A small image denoising autoencoder, trained from scratch.
Model: 48-pixel images, encoder arch vit, encoder norm layernorm, encoder activation gelu_tanh, encoder patch size [4, 4], encoder layers 6, decoder activation leaky_relu, decoder widths [48, 96, 96].
Data: trained on small charts drawn from random numbers, 203450 training examples.
Rows from block 1 of the decoder of a small image denoising autoencoder, named by matrix and row number. Each number is 128 + 32 x the weight over its row's rms, rounded and kept within 0 to 255. All counts start at 0. Numbers have three digits each.
After each channel's rows are labels from the 100 images, of 14976, where the channel reaches its highest value: "responds to" is what is common among them; "peak at" is the part of the image that holds the peak. Only what is clearly more common there than usual is listed. The data: small charts drawn from random numbers. In brackets: how many of the 100.
# conv: 3x3 conv (decoder.mid.1.conv.weight, 96x96x3x3, each kernel summed), inputs 0-95

conv.41:119116198086085089070113148142120122111133153103154104089098159086116133122071088119088096126103170169166106111128081163139133147195110166102120141124085117094132125134122149107121183084114085146120073104159099161052144152159073118138122133117105122139127081138127144142130035193123173182
responds to: stacked bars (29)
peak at: bottom left (34); top left (33)

conv.72:116141127127149134116138166163140154148147100171151131126181160141139106142073093119147094126094080159108116086110132113073135068102127070171129143101136108174154102144090138087135170120143156117157103153093167154061018102117152137122067187129113198103131172159088193132127087150122122110
responds to: stacked bars (41)
peak at: bottom left (37)

conv.95:119131159123132107176124131134125122120142131133123126123130145138144120128136192138135155158061126129131124155103113124147125118120170111117244121120149023125127152135125036119134101157069133136145139143131135208123116159136147134255128127128135122127140146095132137046116114166136079127
responds to: dark theme (100); pie chart (34); ring chart (28)
peak at: bottom left (44); top left (31)

conv.68:173160158137171102137128150129124151127103124000137121156122119094065111139018148117139133126108138141190130174081159147101075132143140136115153201141128086142129154129146085120130126128112085137134147092093120144096151142124115123193110098129139143139115179143071157120151128112117078112
responds to: dark theme (100); lollipop chart (38)
peak at: bottom left (38)

conv.56:126142136099165148110144112129142141115007138122129109119132113128130121165125130107165146111146149132137122105127148255113132214074127132125125105216123143123139107123127130110158116123123129112122116127076134127117193064117177127123085137137091133135083140158112168106081146131121112133
responds to: dark theme (88)
peak at: bottom right (35); bottom centre (27)

conv.43:111127129135109159091121185132136132134109138152126131124086087139153115076149140094101128146118152101166159115090178009120123134169156141117174134069133068110141135154135066180110106152106159142117125165101139105138059160185108122158199150144163136148166175112136071127139116151190073132
responds to: dark theme (75)
peak at: top left (36)